{"model": "self-supervised image encoder", "dataset": "made-up ball-and-stick molecule models", "train_examples": 195000, "image_size": 32, "crop_scale_min": 0.4, "horizontal_flip": true, "color_jitter": 0.6, "cutout": 0.4, "method": "barlow_twins", "arch": "resnet", "norm": "batchnorm", "activation": "silu", "channel_attention": "se", "depths": [1, 1, 4, 1], "kernel_size": 3, "stem": "deep", "avg_pool_shortcut": true, "widths": [64, 112, 192, 336], "projector_hidden": 1024, "projector_out": 512, "projector_hidden_layers": 1, "init": "trunc_normal_002", "residual_init": "zero_last", "optimizer": "soap", "beta2": 0.99, "lr": 0.0047, "beta1": 0.9, "shampoo_beta": 0.95, "eps": 1e-08, "precondition_frequency": 20, "max_precond_dim": 1536, "merge_dims": false, "one_sided": false, "adamw_lr_other_params": 0.0013, "grad_clip": 5.0, "steps": 12000, "batch_size": 256, "epochs": 15.8, "lr_schedule": "cosine", "final_lr_fraction": 0.1, "warmup_steps": 600, "weight_decay": 0.04, "adamw_weight_decay_other_params": 0.05}
Rows from block 2 of a small self-supervised image encoder, named by matrix and row number. Rows with one number belong to one channel. Each number is 500 + 50 x the weight over its row's rms, rounded and kept within 0 to 999. All counts start at 0. Numbers have three digits each.
After each channel's rows are labels from the 100 images, of 14848, where the channel reaches its highest value: "responds to" is what is common among them. Only what is clearly more common there than usual is listed. The data: made-up ball-and-stick molecule models. In brackets: how many of the 100, against the usual share in percent.
# convs0: first 3x3 conv, stride 2 (model.blocks.2.convs.0.weight, 192x112x3x3, each kernel summed), inputs 0-111
# convs1: second 3x3 conv (model.blocks.2.convs.1.weight, 192x192x3x3, transposed, each kernel summed), outputs 0-191

convs0.25:432512432510455504435542514446565505508404511535497488477444438558406542567614493499456617527550491471515579490472526521432483498487453488419537513478495567510498472454506557514489530522482614462496458516558514385404553495446499544405512510498459484462401505465451453515519497422498536505448437485521514484520440382560579550579490624452
convs1.25:503392517496556534507539523505460517499559538508498315558435485563440493518534564505443541502542518525438464508540429482520525407619577539530516592472539620512545506539472519489552430536524487555473507541443478510534466542437480428542484499520566462393532477526449592483465455499478545562490637476506509452509507465533479460496513505529479418545481503505536542554541500598552483504394429442397533502525518481473495544505527428437450464563465476471616464579529479532519511468490419578439513541448383473506487589589481526550527567474491425543520390387568498515514501511541529551
responds to: small balls on sticks (86 vs 33.2)

convs0.69:522498478657552384447553522510596492521522487493489508544450540528543482561481507610481501503493437510540577461562541486540605534517459503434517506536460463441485488496567480539411518491513485398541514413494489413360546437525491443503484483560490528387489469510546461454540549413544466511497518493592529455472458415495468500545537536597
convs1.69:548507444467513511489480473461548476512440506529417439440605498495467569502526379468503499404538451476519452414529464491524433506534474526547484458536474473468500520490632444518567344495603499473491529507466519552465566393500463535558660554491514421518463575473523523519443513539505397488509511559497596470492487516539485415523502583478506527468461623538463523498428547563565441543448495481510545540542664482561453517453434502493457496467487486490518508458565442582536493480494541387457489469502483496469519506502456513549524477574625535425505406413527553495528523493484514425
responds to: balls: three (58 vs 9.8)

convs0.21:508472439486528514512624469442554526506505482473412548524480467498469514426571530490554581503489436465495480440464483473441527559405608436510440516527389548540529512611577495491453502436527523470496450490425479417616577524497527485449413468468466510550469497440480478536471488542561415534567415479555581498506476531401445531498590546478
convs1.21:534538439425580477561558436429446501543436535464443551461448470461488482528494477479429478441522604566453499496526543559401370500502498514495464552476467459536415476479511494508501553510468586567540485546595521480459468404524469497550465539449566512536415387553500510449396414480488484485468479563500567511470462570541478531535487451515430467532495520488465439516538555447477459544490503501591458477473431468440437519454487554553439562469562523482390517502466461535421561534473413488526571528373427578481490586394547507560467542507513583507434528553465520402375514504455541543
responds to: balls: three (51 vs 9.8)

convs0.124:474468478463443590561543525484521490500491516534488433422502506546535521419511517413408521416444496469527549495467450438507556478447513399466459541493494407462491463491572452515501536477605483453606533504514399456473579523519423481570461527488462593539427454468440503509470531448475521674487410484498488394468567540481543517498543512442
convs1.124:569477482540601583586518463466495429436536447497537415492479463469492543441539539545444478474496455527429471544497425542571530509591545465467468518521562468471504421517479488457540479341524547533511498507531511495508570452489354566514488470499592501542497513506598495503471447515496578499522493516427525520517495368672513458503441520457588545476473358513550412471481466460517505523452483533504520516476433481386602469519458475462605487514454486545439541525524514525503536539553493489486545505457465593501588485544498584517495495401499522582548481477475534470424611459538570506
responds to: small balls on sticks (73 vs 33.2); balls: three (34 vs 9.8)

convs0.52:452476543500430473546390459509511497414645503385437468495538501536490555505418451502474474501491465504515526527513415447500354433517475428498499485464542438401438491526448480542473531483491442447571611506572535501439529460501443463460571466525502491534543429384457492524459474490420489522397454525536534445424528438476467503502459472526
convs1.52:532521439573509530547558488471492410532511403554428486466465473520418603518438491431551467507430455452561430437426570589456422364421531433528509464607504484514490491437471482472494421459487589522433463564518584496451464479574440476529509530615496433531381461548462519488489453460552501518500522551463484518545578568514517552506519563408590479506560495424543585504545455478531512497474504473457504499473445422585566491525466499553502500481467445421340511509394483461557567430558484572485497542548446426486475472489463492463531474520509422464510570533482514509546516544485514547
responds to: balls: three (31 vs 9.8)

convs0.179:558544488494467539418493544556469490474485522547506549461487490544487534400448491443509497427538485502502553508542454563604428536535468410521456511440425468483456548619444416508507567459466514497446438410483541385531558525523433528509518574571476538560500449387532422555516506464556547533340577529521445522490483442523515540515492539453
convs1.179:456450484501529532559539504464478524509521579434450503474470453476489483540459373455528538498434492396470494515520377471476531470526578393489473515564550510464554435565495582490509508459509416478512406557485483519532447495526554521558485423502511477542507486549564526515444575437512499462504387389434514518439511469515509421458489518547504475529472395437512530520502459455492480527471497524555436471471414522463477542544507451441405525465493366455478474524459503435453373436451490469477533607522429413483552452555494506518570513466554425343477336497459504497559439439529507497
responds to: small balls on sticks (77 vs 33.2)

convs0.185:443430409435361468497496534474504481521614509504510464542437526497551500518462583557491511531498485437542481520436536433492476528512531507410441550446553487535483554417536465439563410457469532523535514478498394625508549491465535541442506537465457427394501457462501555460465473513491517586509386473575460435440499513543431518505603543521
convs1.185:474509462412434482456504505447494429581445437429535463542579470422506458478434522578465496519596612519421525460503441570556444419575456472455538502506453499498529414498486438531472526559470555443455432567530448467596522410572534513468459479529546467460441488526494568543511450561449508509479537613558514501509447508416498535505498440480527482543489478542501424494543633521477430538493510425496513486490524533505425475474638472617550521420537408500488519540452523444549466482537481530556494471534529436506529667538454520492479485433505590591524475495452509463522583496554603517
responds to: balls: three (32 vs 9.8)